Weights of a small self-supervised image encoder: trained on drawn small creatures on textured ground.
Rows from block 5, named by matrix and row number. Each number is 128 + 24 x the weight over the matrix's rms, rounded and kept within 0 to 255. All counts start at 0. Numbers have three digits each.
# convs2: project pointwise conv (model.blocks.5.convs.2.weight, 80x240x1x1), inputs 0-119
convs2.0:128128128207099116126147117147128127141128109105201126136088128168182126181106128128149128128128128128012117128111128130179114095128180128128128179128127136144128128132152128128127128128169238128116128128128147128143127128111144128126128000128128128127128127128133123128119127128128128189128133194128128130128128209128091141128137128128110134128128128129128101
convs2.1:128128128108113129130135061128128128104128128100121142145128128127117144094122128128141128130128128128114125128128128132168133111128142128128128060128141129128128126124129128128194128128124009128145128128128124128129128128088118128119128130128128127132128130128155131128128186128128128177128106159128128127128128166128133119128161128128125151128128128116128129
convs2.2:128128128147116135026117072140126128128128130132154126130147128116117124035166128128154128118128128128109098128131128038165128128128132128126128102128128106097128126062140128128078128128074176128153129126128125128111128128107128128116126131126128130091128081128096129128134120128128128199128144114128128128128128045128095067129122128128139113128129129148128107
convs2.3:129128128158129090128145143114128128139128148142008138146157128119131159157125128128127128127128128128174152128119128127132097130128129128128128143128128124073128135152128128128136128128071179128163128128128151128145128128127133128139128058128128128145128121128128128128125148128128128129128149131128128138128128130128217087128133128128165130128128128131128122
convs2.4:128128128123132174142126130131128128114128126143081122141085128123144116148117128128109128107128128128130130128128128128151130118128192128128128102128125101177128128120129128128111128128190129128095128128128160128131128128118150129123128118128128128143128096128110092128088109128128128177128105146126128110128128135128139129128140128128102116128128127073128162
convs2.5:128128128040100160128109092126128128081128129164112123129070128178099135129130128128199128124128128128206129128135128111092100102128116134128128115128128128107128141218135128128118128128169113129140129128128132128133128128099143129061128184128128127137128130128129138128110137128128128130128174141128128132128128139128141119128063128128125130128128128112128129
convs2.6:128128128132147134200242125055128129125128128122135105130129128126141076128140128128117128128128128128127130128149128062146148104128196129128128127128128075154128129118121128128088128128117129129078128128128191128126128128107128128130128130128128123128128116128132128128138149128128128112128152135128128123128128096128138079128134128129148134128128128121128149
convs2.7:128128128112125158064111120143128127140127127134031155126000128133080168102126128128152128126128128128109127128130128154126125093128110128128128130128128125131128150127132128128133128128076107128134128128128124128126128128120145128128128129128128149125128206128123153128138176128128128115128066128128128110128128112128114131128140128128127129128128128174128137
convs2.8:128128128138170166164134108083128128145128123129137129125094128129046130104127128128128128129128128128118137128131128111080197112128240128128128127127128148093128129150122128128137128128129132128196128128128211128113128128103128128131128136128128127150128127128131157128126138128128128130128112142128128127128128133128136179128155128128161142128128128144128138
convs2.9:128128128215133128192064031160128128063128119128110126143208128150109140151130128128133128125128128128057169128132128130111118156128099127128128112128128089124128128126091128128145128128133149127093128128128170128129128128149127127099128105128128130129128107128126128128137156128128128119128136198128128137128128070128176115128072128127130108128128128116128129
convs2.10:128128128087165138110146147125128128134128083109100128119131128193123177131125128128151128128128128128100064128125128138161000089128046129128128078128132081176128128136122128128255128128126094128133128128128123128122128128104135128126128096128128122125128126128145154128125147128128128015128135122127128119128128099128081127128121128128123228128128128127128133
convs2.11:128128128146137129159190122144128128128128128129124136128122128118237131101123128128098128121128127128114116127141128144131191137128121128128128127129128129129128122110109128128139128128132210128095128128128147128119128127195084128118128134128128129069128119128134134128106169128128128126128205143128128115128128132128123119128128128128128118128128128134128140
convs2.12:128128128197119113124142127106128128086128139055234123147152128144106124208116128128156128135128128127067125128129128137143140109128169128128128124128128117131128126162128128128101128128062193128199128128128185128131128128150128128098128196128128140117128114128135118128107114128128128135128094132129128128128128156128153147128126128128095112128128128130128156
convs2.13:128128128140156129127047088135128126129128136134138112122123128155141136000125128128073128119128128128131102128128128140179103129128128128128128153128125099128128131064126128128139128128137146127142128128128084128120128128133119128146128148128128127120128200128120131128129132128128128126128125255129128125127128152128124146128126128128120220128128128134128126
convs2.14:128128128082086128141172145134128128105128117131138123100148128145158102128173128128105128119128128128095166129129128135125133155128131129128128109128129127128128129105131128128207128128125168128180128128128121128142128128136131128118128125128128128105128137128094127128140140128128128118127079121128128128128128128128207192128119128128119136128128129099128110
convs2.15:128128128245127129126128128105128129111128153128127105087090128102136114171104128128104128136128128128133116128115128129140114127128120128128128117128126115183128128133066128128139128128132094128124128128128084128134128128134131128081128127128128127130128167128148134128137187128128128000128143108128128126128128131128148127128128128128138128128128128113128131
convs2.16:130128128094120103103144157167128128123128126135188128123141128065048136169185128128130128148128128128151073128119128128115117085128128128128128127127128117109128128145204128128149128128095185128128128128128158128128128128105128128132128112128128131150128112128127129128111110128128128128128109120128128129128128174128137059128129128128083136128128128199128120
convs2.17:128129128188116121100116141142128129136128130121104135133146128151113127126044128128124128127128128128139111124118128135140128209128111128128128066128128130076128129129116128128145128128116122128115128128128126128133128128134129128175128099128128129135128177128117132128105143128128128141128186143128128129128128127128182127128132128128089125128128128104128175
convs2.18:128128128147112103079222149130128128128128182102176129135082128131239144124141128128114128127128128128124152128129128165171130161128142128128128151128128127151128130117106128128110128128121255127132128128128077128139128128132130128084128126128128136139128118128142117128142123128128128158128065169128128119128128126128131129128152128128128103128128128163128108
convs2.19:128128128208125132138134089123128128089128081128124129126120128109119138133125128128108128128128128128125137128144128125102150146128097128128128126128128128083128128125125128128133128128130086128132128128128184128170128128117139128109128094128128126146128112128130128128091114128128128129128162114128128128128128109128154148128160128128137101128128128107128135
convs2.20:128128128120157141179090255129128128137128104127123138128148128186255110137014128128113128126128128129130126127151128128097133176128133128128128133128130165128128128184124128128137128128125198127110128128128107128128128128107123128132128153128128111091128147128127128128211165128128128056128127124128128130128128125128131188128150128128136126128128128038128136
convs2.21:128128128072144127177012122081128128130128116141103176113129128128087089141140128128143128119128128128072120128128128129182132098128118128128128143127128074134128128133138128128101128128139110128053128128128122128084128128129131128131128128128128128128128207128151146127165128128128128129128131085129128148128128129128104122128000127128125126128128128188128129
convs2.22:128128128167128116126255198127128128126128045131140126136123128135016042227131128128172128129128128128215134128130128147108134143128097128128128239128128195129128128120129128128106128128154142128120128128128198128110128128132124127152128161128128129128128096128113124128128129128128128117128138129129128134128128132128121205128140128128158145128128128140128134
convs2.23:128128128125131125127135129126128129155128130136255127145157128164146092158117128128142128128128128129107146128135128128154117125129146130128128126128128148067128128140129128128159128128160140128128128128128056128156128128132110128145128139128128113118128120128127134128081130128128128205128155093128128129128128128128050142128085128128120135128128128065128091
convs2.24:128128128157150134133054131128130128188128130117094145131125128215113138079131128128119128146128128128161164128128128128159161175128184128130128136128127219124128128109095128128080128128104121128115128130128088128106128128157133128068130000130128123154128138128131119128159120128128128255128129112128128120128128128128112125128113128128128142128128128095128022
convs2.25:128128128164133104150115121185128128137128107081100113128091128112148137113111128128184128123128128128127101128126128128132095165128129128128128114128127130125128128131127128128090128128113128128148128128128108128108128128137126128083128110128128128166128135128135156128136125128128128084128144115128128128128128159128130174127150128128126129128128128192128132
convs2.26:128128128127135135126093095118128128130128187147033105131126128134115120092129128145115128129128128128159120128130128139126128129128183127128128230128128172106128128111128128128127128128117133128100128128128124128081128128125126128255128170128128153137128161128114113128189127128128128052128133121128128130128128117128092105128065128128154148128128128165128130
convs2.27:128128128082135111128095189129128128141128130144121164148255128124047179140140128128126128133128128128126127128132128129120166048128081128128128154128127123096128126126121128128114128128120145128129128128128136128078128128142135128148128071128128128129128146128157124128147110128128128143128088144128128137128128162128078125128100128128130118128128128125128111
convs2.28:128128128084166143110138180068128128132128179123086132114139128117091108131168128128131128128128128128150123128120128128126131202128124128128128073128128155165128127132126128128118128128081022128078128128128124128134128128178137128126128124128128115088128139128130089128104124128128128175128152128128128128128128102128124130128109128128082119128128128088128161
convs2.29:128128128145206126162129145120128128138128127156146127121106128165120126119001128128074128128128128128120130128129128128132133127128119127128128217128128108123128128133123128128134128128207126128126128128128189128128128127135127128132128134128128124093128000128127128128127201128128128243128121066128128124128128109128128148128126128128124092128128128021128136
convs2.30:127128128127128114137173142135128128140128138124082128153086128103050114152130128128124128152128128128139163128128128145024121114128166127128128124128128166094128126123153128128114128128157125128135128128128077128155128128018130128125128137128128128107128166128139093128129115128128128078128104099128128128128128165128166117128175128128134149128128128158128164
convs2.31:128128128079145112128153121139128128162128126165152137129135128123039128101129128128150128134128128128133057127121128129018125156128125128128128134128127132139128128129155128128074128128096091128128128128128122128121128128145129128138128003128128123121128124128129130128061105128128128000128145105128128174128128128128141123128136128128129118128128128128128107
convs2.32:128128128080115090128088126122128127139128134129137129122207128139127130107111128128125128133128128128131122128111128161115118149128199128128128250128128123126128118163128128128117128128135057128125127128128127128147128128126132128146128108128128126124128092128137120128144101128128128125128128106128128138128128189128198167128123128128153170128128125161128209
convs2.33:128128128129139124096135132109128128109128140103164117127151128111168125100124128128098128131128128128014075128119128162139123098128082128128128150127128112163128128132129128128101128128150113128109128128128136128161128128152138128131128174128128105116128198128068154128131076128128128126128105122128128132128128165128129128129131128128162111128128128097128135
convs2.34:128128128127081117120114133124128128131128127149101074122134128127247128128127128128129128122128128128126125128130128087134128129128124128128128133128127202168128128095130128128213128128142169128140128128128129128126128128174120128117128116128128129124128128128147102128128142128128128048128136129128128127128128166128130150128123128128108126128128128092128126
convs2.35:128128128061087147107123173129128131123128177119128126107158128127124132120128128128158128124128128128117131128132128043123112157128183128128128124128129187157128128138103128128083128128160124128130128128128129128094128128194118128133128134128128103133128030128119128128060150128128128113128255129128128129128128098128140132128143128128133191128128128072128135
convs2.36:128128128118146180155166118149128128124128129104144128136119128120145125144120128128133128128128128128103112128134128155108149144128116128128128153128123137129128128045142128128112128128179124128111128128128130128223128128129102128139128127128128127126128127128129133128124072128128128137128105043128128129128128116128051170128095128128127249128128128128128083
convs2.37:127128128155121118118145141134128127142128148125196133129169127138084139210118128128170128129128128128255124128145128124170117158128112128128128136128128115132128133095089128128148128128129147128162128128128124128118128128112129124241128158128128123130128109128127129128090130128128128187128136194128128130128128125128110164128099128128139089128128128159128126
convs2.38:128128128128124058146114131128128128068128129116098086094165128128136144089141128128101128129128128128161136128101128153137127150128205128128128154128128134126128128131114128128077128128172135128093128128128085128137128128196127128129128166128128125164128000128134126128137123128128128126128131140128128117128128125128169059127204127128079180128128128114128144
convs2.39:128128128145255129121026133110128128091128126128132128122135128143128154130113128128152128127128128128130149128125128119143128124128094128128128113128136092134128128158128128128154128128121123128025128128128129128098128128117138128150128126128128130086128106128138179128109114128128128152128122189128128124128128151128143115128105128128118110128128128126128127
convs2.40:128128128123136136135113152128128128131128129133132128223075128137111131128221128128123128143128128128130102128126128131000124103128157128128128129128129110153128127056133128128142128128095100128111128128128042128120128128144136128097128119128128122128128165128129142128146112128128128159128146098128128149128128158128086140128130128128170133128128128183128128
convs2.41:128128128084255124122127129139128128106128157130046131116120128127130255129162128128143128128128128127189186128125128112133135146128158128128128035128128139151128126120124128128064128128116177128235128128128095128131128128129133128127128130128128127122128129128108124128072121128128128124128138115128128130128128177128117093128255128128116120128128128139128145
convs2.42:129129128121170128129130128115128128109128128125255126146176128128231158096156128128111128129128128129129111128117128125128114097128120128128128141128128153085128128139125128128126128128136078128149128128128130128135128128113126128112128208128128126140128194128138131128130047128128128134128108126128128127128128074128000098128116128128115129128128128175128116
convs2.43:128128128142118135139128076109128129134128125028099128083067128120114116116146128128099128143128128128077155128126128090116138044128133129128128199128133083140128128250124128128104128128156120129133129128128149128154128128128126128245128105128128126110128121128138129128110179128128128101128044113128128124128128121128185199128122128128124069128128128111128129
convs2.44:128128128143110131125099128125128128118128127123170135132051128133127083110173128128121128128128128128124129128135128089066221121128035128128128117128128147140128127000152128128000128128111120128154128128128127128144128128058126128209128126128128120128128125128135122128141061128128128127128237137128128132128128021128064191128097128128140121128128128122128079
convs2.45:128128128131114137120228165128128128117128125135161165131070128128224115135117128128116128128128128128084015128128128135208103139128105128128128076128126231121128125054130128128130128128157155128047128128128120128124128128132126128111128130128128130134128138128106147128166123128128128167128124167128128130128128126128054110128134128128121072128128128136128114
convs2.46:128128128133089108176057119167128128121128125128180127123120128123130127099111128128095128128128128128188177128142128168131128153128171128128128134128127088150128128191091128128159128128104118128141128128128184128118128128139129128130128164128128155128128077128157131128114128128128128162128118127128128128128128153128149129128144128128122136128128128126128132
convs2.47:128129128043132093117142162126127128128128120137167134123083128129136131172159128128146128122128128128113071128131128141151128142128068128127128122129127093147128124102148128128129128128070132128162128127128130128158128128131122128164127128127128128117128123128114140128083174128128128104128255131127128125128128094128117153128135128128131120128128128180128119
convs2.48:128126128110093122147226071117128128129128127131062158128141128117132127190129128128134128128128128128167139128124128123118134086128095128128128158128129129163128129130128128129171128128127160128126128128128125128107128128079137128121128119128128124141128164128187142128153137128128128212128128136128128124128128134128087112128154128128133117128128128056128155
convs2.49:128128128144125128119108124054128128129128111134128138165123128159124118110140128128120128127128128128131141128128128129105031102128061128128128089128128255127128128123143128128128128128089016128114128128128125128133128128133138128129128146128128129146128122128136146128130131128128128091128083120128128126128128053128148065128107128128124245128128128129128103
convs2.50:128128128243133173116128101126128128158128124121094139137184128065163127175083128128130128140128128128037085128132128103111129112128129128128128129128128109166128128134134128128132128128124180128131128128128139128133128128159129128098128164128128139135128138128126128128164188128128128100128115128128128125128128115128115126128179128128124121128128128151128137
convs2.51:128128128116093144132167089117128128066128134133124126127127128100238125134225128128017128127128128128131151128147128102062151124128156127128128176128135132114128128130122128128125128128147062128132128128128081128118128128087130128110128126128128159147128086128112138128096088128128128122128092024128128129128128125128114126128142128127127137128128128122128149
convs2.52:128128128122126116112093134113128128134128115138128133170127128132041134148121128128128128122128128128145122128132128129118126155128124128128128128128128137130128127122126128128105128128117038128123128128128163128000128128067128128147128141128128128177128109128123131128121126128128128127128120138128128132128128134128101171128092128128135045128128128131128122
convs2.53:129128128159128136218170132108128128190128129129114115148096128118129151144036128128180128128128129128128199128126128128180087196129218128128128157128131233141128129133120128128130128128134183128075128128128128129144128128091117128111128096128128124135128148128093124128123088128128128075128123109128128128128128093128163127128132128128129129128128128129128088
convs2.54:128128128118212128170080120097128128101128196146141107097088128130086141157107128128099128131128128128153109128127128124132137081128134128128128167128129124139128128113132128128002128128132123128101128128128137128119128128123127128135128152128128135103128117128112131128119083128128128140128162082129128120128128092128187000128121128128145169128128128161128119
convs2.55:127128128133112095132125088135128128130128121119185127166000128160129121130122128128114128130128128127178158128135128129127152074128141130128128118128128134109128133129169128128153128128132090128127128128128129128149128128175130128117128134128128127062128135128115125128100130128128128118128092171130128134128128159128153128128140128128118159128128128128128064
convs2.56:128128128053112129096135118228128128131128056131124123132135128118119064108145128128121128125128128128053064128150128123129127111128133128128128081128118150116128127138174128128132128128126122128112128128128136128118128128113135128096128133128128128147128138128128088128207160128128128147128115100128128128128128120128117077128142128128178118128128128134128111
convs2.57:128128128167132126114179129113128127146128191112144126136151128170089139135123128128178128130128128128138174128142128150135127122128103128128128131128128142127128133126125128128121128128191135128146128128128083126164128127213128128099128119128128127136128145128098128128122101128128128159128133182128128123128128126128110145128085128128133156128128128120128153
convs2.58:128128128160134144128127113125128128152128128091136129131128128169212161095132128127125128120128128128116127128126128119164104151128184128128128229128128149126128128063183128128179128128131128128131128128128158128136128128203128128140128115128128127120128123128132119128120089128128128113128183179128128129128128171128117136128106128128125156128128128133128128
convs2.59:128128128147128138167144142123128128101128127117163128126119128114140128209207128128130128123128128128130125128126128129127128237129125128128128131128125136128128128135133128128147128128077107128128128128128131128138128128107119128111128139128128128150128145128141118128108144128128128121128097004129128118128128140128087128128110128128123143128128128128128116
convs2.60:128128128068133140138074124162128128117128133111153120132143128127202119144130128128055128128128128128087255128134128128087130119128130128128128109128128087137128126113077128128104128128126124127136128128128124128133128128104125127171128111128128121128128177128106128128149068128128128095128101128128128154128128140128123141128131128128122071128128128113128101
convs2.61:128128128142085138130192152147128128163128128135175124107202128086105132226101128128131128125128128128122062128128128128124135127128126128128128198128129103104128129186139128128190128128129141128140128128128102128156128128161115128115128098128128130115128059128123131128116131128128128155128196187128128118128128255128201154128140128128129093128128128127128154
convs2.62:128128128131212124153142124129128128125128129133092108117191128077132130119127128128143128130128128128172137128125128128098118100128108128128128079128132112097128128141128128128116128128129122128095128128128164128120128128064121128059128135128129128114128148128128128128126034128128128131128172089127128125128128131128147071128142128128149125128128128136128135
convs2.63:128128128121138125130188129125128128145128128078107074128144128120088177096117128128132128127128129129062147128125128127134125120128123128128128170128118110226128128152128128128000128128111220128125128128128086128113127130129113128127128110128128127168128129128108127129130141128128128066128133149128128128128128127128130132128119128128103153128128130114128122
convs2.64:128128128122062130131116131142128128167128127127146184149101128118119119118163128128233128126128128128139116128151128146117182132128123128128128113128127089072128123128170128128128128128130116128120128128128127128129128128060109128124128046128128128089128098128133125128182133128128128222128128255128128130128128112128091135128129128128085150128128128095128127
convs2.65:128128128156145129130129145128128127138128127136105128116110128129126152120080128128125128115128128128151127128118128108140124159128130128128128104128128192075128123058132128128165128128129123128137128128128133128129128128133135128115128120128128128129128218128090128128128123128128128074128116127128128160128128116128121136128127128128143122128129128128128123
convs2.66:128128128181127129123107095127128128139128114209113106130089128113106126163119128128117128131128128128255096128128128128119114147128142128128128125128135134135128128207124128128203128128181159128150128128128117128136128128115132128141128185128128128135128132128134127128124169128128128106128188149128128126128128162128080126128125128128213064128128128172128126
convs2.67:129128128049140231119105116129128128167128155144208128141153128128143085000129128128133128128128128128175129129123128128135124125128118128128128048129125134046128128201201128128115128128110097128141128128128121128134128128127123128145128052128128129121128123128128131128116143128128128124128115213129128112128128135128169083128076128128127147128128128080128123
convs2.68:128128128098132098082135121126128128134128132134108131145173128188195143082103128128138128135128128128085128128120128154119105155128096128128128136128128077135128116136094128128131128128130128128133128128128140128131128128144121128118128141128128151112128186128127099128190129128128128106128255130130128130128128145128128134128162128128128033128128128129128128
convs2.69:128128128122133124110102128134128128150128119165161132087158128122113174103162128128174128150128128128155129128118128129149156114128093128128128103128128121120128128119076128128164128128157126128133128128128125128090128128167105128059128128128128127145128128128150126128134136128128128130128092136128128135128128110128100080128124128128116104128128128127128146
convs2.70:128128128093177151127073123131128128093128133123059118127102128135108136152137128128155128125128128128163104128129128161139216127128107129128128165128128068157128128097128128128125128128112151128166128128128102128128128128142109128165128145128128120127128165128135121128127055128128128103128111180131128128128128106128122099128098128128119049128128128129128127
convs2.71:128128128113075136119127124238128128123128128116131135087111128127100205109119128128146128138128128128164137128062128121135220125128067128128128067128124158128128128126105128128161128128091031128151128128128160128131128128130128128132128129128128131129128109128186128128132150128128128127128122095129128123128128111128071127128156128128133102128128128064128164
convs2.72:128128128114093140139144152132128128073128114133096129118248128127109093156152128128075128129128128127132145128123128125142131119128000128128128062128128128138128128121127128128106128128097134128088128128128112128111128128123128128112128150128128128139128106128073128128164127128128128147128128113128128154128128123128122071128061128128130126128128128131128128
convs2.73:128128128107115058124082127128128128181128130129124109147103128094129124142153128128079128122128128128067137128128128124052142088128136128128128133128133046136128128125152128128132128128080133128123128128128122129120128128167132128107128190128128170127128192128148115128128130128128128149128117015128128125128128077128131151128152128128136129128128128207128108
convs2.74:128128128136129143064086120126128128065128128129125131115156128170166118124150128128070128126128128128089073128135128125153129156128112128128128144128128116117128127135124128128054128128128130128115128128128129128127128128255127128135128249128128129135128133128137127128181132128128128040128161089128128127128128077128153134128136128128133116128128128173128124
convs2.75:128128128128124128116125140132128128126128077108134142112138128053155084129114128128133128128128128128095038128104128107128098165128151129128128086128128125134128130225143128128153128128129145128179128128128107128125128128141127128152128142128128127099128094128129121128148196128128128138128142196128128129128128168128233151128114128128131125128128128113128130
convs2.76:128128128169069063022103131190128128119128114146106130127175128122132128116128128128143128135128127128113119128119128170119128142128124128128128131128128150067128128123172128128146128128127132128155128128128127128104128128137127128129128071128128135142128113127104131128129112128128128164128109112128128127128128181128144158128153128128129143128128128111128128
convs2.77:128128128080134132127134121103128128037128117161031147084128128090138176127127128128149128128128128128103229128128128125165128121128115128128128116128129132085128129124132128128089128128216148128140128128128135128147128128196131128138128107128128117141128142128124154128126131128128128143128174151127128129128128106128180113128165128128141126128128128129128123
convs2.78:128128128126121130129134129132128128093128121121129128132000128133141100131151128128024128124128128128147134128122128149124115144128146128128128120128128075168128128135097128127124128128172088128052127128128146128139128128127135128130128139128128129123128100128128107128150126128128128139128000127128128137128128112128115098128127128128128157128128128207128132
convs2.79:128128128119125089145121091122128128164128131129129159087130128147202121073143128128123128127128128128255166128203128109129116141128128128128128080128128136111128128153123128128118128128188037128128128128128147128137128128129100128142128250128128130132128126128134130128137145128128128111128100088128128128128128090128210124127117128128128122128128128120128135